config.yaml
model: "multi-label image tagger"
depths: [4, 4, 4, 4]
init: "torch_default"
adamw_lr_other_params: 0.00095
steps: 10900
batch_size: 128
weight_decay: 0.08
Rows from block 12 of a small multi-label image tagger, named by matrix and row number. Rows with one number belong to one channel. Each number is 500 + 50 x the weight over its row's rms, rounded and kept within 0 to 999. All counts start at 0. Numbers have three digits each.
After each channel's rows are labels from the 100 images, of 14976, where the channel reaches its highest value: "peak at" is the part of the image that holds the peak. Only what is clearly more common there than usual is listed. The data: rosettes with rotational symmetry.
# convs1: first pointwise conv (model.blocks.12.convs.1.weight, 512x288x1x1), inputs 116-173
# convs3: second pointwise conv (model.blocks.12.convs.3.weight, 512x512x1x1, transposed), outputs 128-191

convs1.22:407576542445524510444456576519570512480490460379453515454556499516525547547575527422512467495494483529495494537493492516404491464525529525508554500607482524479499528511462486
convs3.22:481462610534486546485481481519515488496442548534637554538528495497487513526470541576527546521479495484548429488465433521488536471587557464546526603497552512320557533412505592458522564510502531
peak at: bottom right

convs1.50:532471557515566503551521496448497520472488603513425520540473325494502646557580436508608513412550531523579498433429488513559530504493547517480576608490454452531528499545494612
convs3.50:471543516473463470453515668453464541501452484523526493505516461440533556445449565524487473508410414492600526508492480527523500520419439440471457444535497549529477478523420560513387320470497538
peak at: top left

convs1.69:565464512558486405500487582509518469600482415516487497462514494528457519485491394546495497517470429578388515517484466530518486469495543524603477446540454509622502479530561518
convs3.69:411480474404467516463471498412485477472505542492515477587448521502485528470418449584475493527517468554495505494559485527523453519478482469509528573430560585489508472628500464481510508455514485
peak at: bottom centre

convs1.313:490522440574475495544499621558789551473554462515506475542508512563499555405579463486543475544580528505522477585513557559508539535499459455461495533531466501506480472492498514
convs3.313:640508323450481516493470477535541496536527529446525509448573524491509525506600540501413491532427529485503524406429430507404478459464451463440495442512525627454497472436485481480521482473624462
peak at: middle right

convs1.278:509495491431488469523483498540489512526557502444529523527580445450457452558519469535490574516576502519528456534546568536568571598467488459489475493391477434550375538596508523
convs3.278:533492470541551538500268501404534474509564481421439542460574436613557505436511511402511458570496497561462473528489517516468394493613516547428457512498462522553501370535382483577494509455491535
peak at: middle left; top left

convs1.479:472569476472426446454468512568489528576475426475550485504477513484495553581437514497580576533520476526569495453455539514436523433516594407395509545563559448453563516487443614
convs3.479:538438478390451459485476438504474511440489564518454389526503487458407416522531403536454443388501450476574501483511505568567532498410515527498492531434475428470536486489486461423468565459499568
peak at: middle left

convs1.105:566501489476480455465398493540534340503542504536403432501501504545519542488566535508498449460476472534559514514476434508511517480500513392576550497511554448454488492474488533
convs3.105:522531542582518516504280449507448565546401426483519547504502481508553479473489514517543455445452533483490485486486527569483541520509531433535501483524480528580552532427373446541458551572475574
peak at: middle left

convs1.193:455543522479444516423510472518551621553524482568504541524571516558431523475660527484529457437491651499433569540563496535524571487448516572450465585404495484476506483527508455
convs3.193:507490498436522563437432480537515455573408441479508314494524464450462527490536399592499480496517553461528494504512474468511542512482538376472569490396459519473579475509565605544435598523539533
peak at: middle left; bottom right

convs1.253:580562524454490515469522509437506560600480436479584500489522519482521485462371551566475496533439569518575535488579522462499441548445574495503501567488370492533483533580471360
convs3.253:519465505496474463476525408480471475425526496536505561430477471435539352516495522547484503545496554587530420479465466479484472431555526551490538558522533495498429541510471576515541603614467381
peak at: top centre

convs1.367:550475477464431384425578515531516500408533558480517500625487464486513469479458460483570447526433562480523501506577501532524501585459527466537502536567536490527483457447599538
convs3.367:473420480630510506433552398491484495537459495541491462489489512552516558481433471531577489527587563501456493542440503455513546474497555416557567500455560502510492538572510541524537595463509496
peak at: top centre; top right

convs1.294:466548525524486493463494509460468499506544553485486570470498423566465533429473398555612418529453541461549591393536565538549536492505478460480595521455432492541526465548478485
convs3.294:522500488552548583487574476587491432538476450546551466555484510577502395552528600613482501519541537534577658527506516499476497486472521429503488453435514552487487488524463514562462523513472468
peak at: top centre; bottom right

convs1.375:412596460523540540550412474443518445483464479551532568503537578551548547532473434402569460550639455485479461565420551515397541505509520494510606470464483463513604486520518454
convs3.375:516558529510530451523473437486452544423445544497461505483547525530550417552528467518499505484531463473380565487518522446450385520368586412525600547486413466507471360537609459538576486530534544
peak at: top left

convs1.111:516463539522662547554504430441523488500500503606542403481465479525533540445461438469554499474502459498486610571480506468452517472467483578488470515477511537487494523475456409
convs3.111:507458508552525484578436568557470519466414515529470460521479568461393567499585488524556436550480446440526372489489479527502434471558497415422500502556507467540470508556556503515545542433486515
peak at: bottom right

convs1.257:500491501556469519553484442446491540524489452402528537484615553490496480476451581515476571468493471486395500594518576536462523575475497507509444566481467447483509474417548604
convs3.257:411478517505498550449560511514504465487429542535528572654542637500554494545530524546535535592502537542607533478534501561483532497605550478555616388388507478543457438516519484554462443522470509
peak at: top right

convs1.183:486459526549450478543536499450532442559447511517488494483438489725543509553519490551524510492497474533500441516553495456501517502582507551500497434528488450535459428428484436
convs3.183:596495507491523523571515464524532492488493483517518492532529473464552557502549514394510588496441446484539504529440484506508518681494536496473508483529535526490562490798516558503447409468506545
peak at: bottom centre

convs1.100:528530456451607531469497576449495537481518425453494448518563563538406534538427526567518651556557478379433639548467503523557515471533597498515544521491386431495579574527469501
convs3.100:501374533391553404425504494499433575511584513598516455507537520428514538547490340507477534547414462508514502477492447539449440514535497420596465519501439483461504558506397515437480431549549533
peak at: middle right; bottom right

convs1.64:497557459523491456469497527490462487499480562538477573461411512544440552574599475504484480546458510462527483519505423419474435563414552438476470461372487543543499489636480578
convs3.64:499498508460584475417587584603545493554436541603543556431520545444482463439495457588485574482482514455536460456494517484494538539533459553497393502429484567529526530523539459557491453478411446
peak at: bottom right

convs1.506:484494498487418566429477530606540506493525460480378497436480530452526530525551399420409424477400494556492505536552601508510471440493518540500520484488408539488575476570478493
convs3.506:511552496500498553480442561511639425495452480440553517524529536542505561511489539451517469512420519352485529502498481493476507451573535479524541461386547520428455494513465466529481557547545575
peak at: middle left

convs1.509:500523498572404500530514564454538467501685481512512568510534479564561515553491513491419447428598504528559547497418445482484457428500476383515466526456516447459440539538547438
convs3.509:469386513534508533552520539569559535470463465510488438521500583592480533527468467498466540448588423424459526502531482467541483418405481452535509489514502467569482449487389581561551539562453555
peak at: bottom right

convs1.80:507471636468487509451456588555530519563504551505533469488513537538486555515469509447485512536515455546494458528480478531429489544543519514496479386463503495523500493515487508
convs3.80:623503267449520508493485495483490458457475528463462502485480499515467453516451493426483524507489514459513448489583496491379473501528473497517531477503515547477497415517524547512433462484572495
peak at: middle right; centre

convs1.450:464583543522465616466516556486469511503618564519444607507509477544522472531553597330428559544618476498499498485519459555397537476487494526535474547557457531575541508402579430
convs3.450:464457531544564370572484503560510361448551533467518432552520532453592539492488467614429462498510489428442491489484493607519507537452553389509515554449450478456413480500492486457512534474464551
peak at: bottom centre

convs1.266:505518555611498503505442506486536591553504496454508438499504476435507445571552577512530431484537530521536466521464533518540542607508539467473514500462518360494527469420437460
convs3.266:468446533536494446501430454519454425425582466528451531480519496496522438518515424445419578506603520482615472477501494515473508490535544413478502500541559492519534480455491591478447415460507456
peak at: bottom right

convs1.101:575527458537507463468454572558567596552548474408570416504554515505541472467554579378584445471503495565540568463465506535444518549438591434423548569517517523540545514442550490
convs3.101:517562505482475531464478474510539502542510475469556526571514435479557556432476521632484476503456529372527479504442497480486369416479564403537408518549483482495468488501480553527511497545480608
peak at: bottom centre

convs1.104:501409444497591536516444465452525529471485423464495483506483506485567541440554475454508602474468485563483523610520463530468480486461372521491468436586539492540456516505439510
convs3.104:496533522564490441523536574520499505568517496456404476436474495490458491510499471457500563532582424569528388533453498563576446498450498476427465574414406487465541529428571434444453534466471466
peak at: middle right; bottom centre

convs1.25:471588547566558474461452514435422501434447542557479493453382526548435551473529422536464540513419552501469542469508496614506453486440512358501531564475453442488604497541413447
convs3.25:500458493556421529567553507464524474515568546575462477449487482509551502471517541497520519563588527389490518518495544597489554492461412348502544522486527493527455444527539480392588628522525567
peak at: middle right; bottom right

convs1.385:535565532405474501525592535497466521440544436414522501485460462544542528524517502473532501787471475455465550411514509554563488492437489391550456476438568568451491508462538460
convs3.385:466518534453385512436541434506479412460498535557523441598510544536444504502464491415457360510488448470508525449501481366470332467564451559435480518540541593564557534519561503443453524556540521
peak at: bottom centre

convs1.427:525565620481534468553467262471377507476547531451490522491501516469458497472519496452473478531562512518519478508521515582455500445452446486483476303453491462484490436581544510
convs3.427:393524555484513529471512554577535505513521509519445431477461503489442498447416510488311465561484490491484449400521405482585573509548502482472499475523512386454493526503555596538472536506442525
peak at: centre; middle right

convs1.116:523564469481431575519523490503621489507523519542493443436499479527463502427498602554532518492540538523465479559462490413367523513526524517458575543544605536409491462574510474
convs3.116:451418439417518511393492536468541444590498593526542563494453501554562503489533513444556445550367546528525463509422487438500536478443460546427514571385532586373577522550540465648534519535491424
peak at: centre

convs1.282:389520494569576472526587523533497456492517460433548568440457476474499548529446521426512418518442500523531395521579582465509570442555454563448595517592563531464440506516453561
convs3.282:445488464513576474544546508469527539519453513537478551448436542477564450492542528439547462510520471477574485482550458497478518506536618500540566490592584480576533500478489386600568502524476484
peak at: middle right

convs1.434:603471465465524447517363468529544478532466484433506424421456527475498516451501390515548505527585503517466526494370532595426565620556497503466467516443501485515409442498487492
convs3.434:420556534446519434511409555531558563458543442491515516454479526525420507477520521606426519440558579487497490481518511479501497540554550484464494498538411468515454398467558549534515667496483509
peak at: centre

convs1.75:438536545548455509515480512419525495470514509482427393529537546461582436494495493530526418475612515507542493548478458456452550478460497496612548433542544464491544495581582515
convs3.75:517609454436479444519565468512535562573514515458568474480420530370481448457469592475389368560510565445480492505433502414454516499467492456511415509513446520495600470537463491579418518598550443
peak at: centre

convs1.83:496497500475433570454520515503403553487511541457545493531522490518490508506511484482493478511487478518479499564461536454533468512482529485515486500534503478500495472507478468
convs3.83:477524540536440540477545507588478535567586484458545524538559535480409501534538520551441534568453477484523470473518535533561527522533483583486484538504501803545528523544550442527592516559407481
peak at: centre

convs1.65:528440549589462473568516451465523600441511571494552558455452449472577478487508448518555449507510502435417454481450550498548459541492532623475486470417373573526593487440473501
convs3.65:462584565441499483539484408572555535574491407547510475442481540448468453484504477544466449496568540527522405458492532531499421525616458413527495575585470441511456601615460575487493437524563470
peak at: middle left

convs1.416:618526471516466594521505461520466473510522541473547554465488476541542501532455529486505514505506603484454553479492489554553545518457409424533502492521542513517495501472457503
convs3.416:559477551461539408514459512460471451496564548541477476486489506549541499550501502511520550521454493527515464468533470439486528350584465512465489466444544494438435487647473492533504607518500458
peak at: bottom centre

convs1.107:627411537514504551553427446507483466478464478470541577527524483412466501533532425448447518502433467565480505493596507557489441470501439549578436473537494443420467446419542523
convs3.107:452403512507503533460573481509418476447506541517520535552535478484521477502492579506611543469341424593514546494527480450473460505415486535496512469536509428502480473613484499517485490529535532
peak at: top left; bottom centre

convs1.35:534523533486519491500531484499513459411514474463593438472596590490489466398529496569457514537429496449404551457443531526536542478501467526542483519495402538456529558488453459
convs3.35:486583497473437536599413548552593483483543473504519436589492574503533431425500413505486516442471509549531446511472509550480580480405461488525449569392457426449499572538457517503453537471538457
peak at: centre; bottom centre

convs1.332:452548536522527468445562476459516497509508493514450432597466556491462533542486524520539529486577549560438510627515508521562473542411535563478473503519458473600595460547587495
convs3.332:488455521507544473499563479269400601448519502485476496526478553535506508500479493544498505491479524658595537465450484523510488465535482538486559525329529421440437491510482416496465720551468559
peak at: middle right; bottom right

convs1.19:425494517429445616437426459448448486583436420555553546537459543495481476504515469520496533438454549544482422458499526486395506361478478486496438548474445511578615580559595531
convs3.19:553595490523499455591488561572400515650488533652459504456524551648463475493489565500509453551493527541459481528569512474480481505518452564460541469503429472539522496476483548554540563508467515
peak at: middle left; centre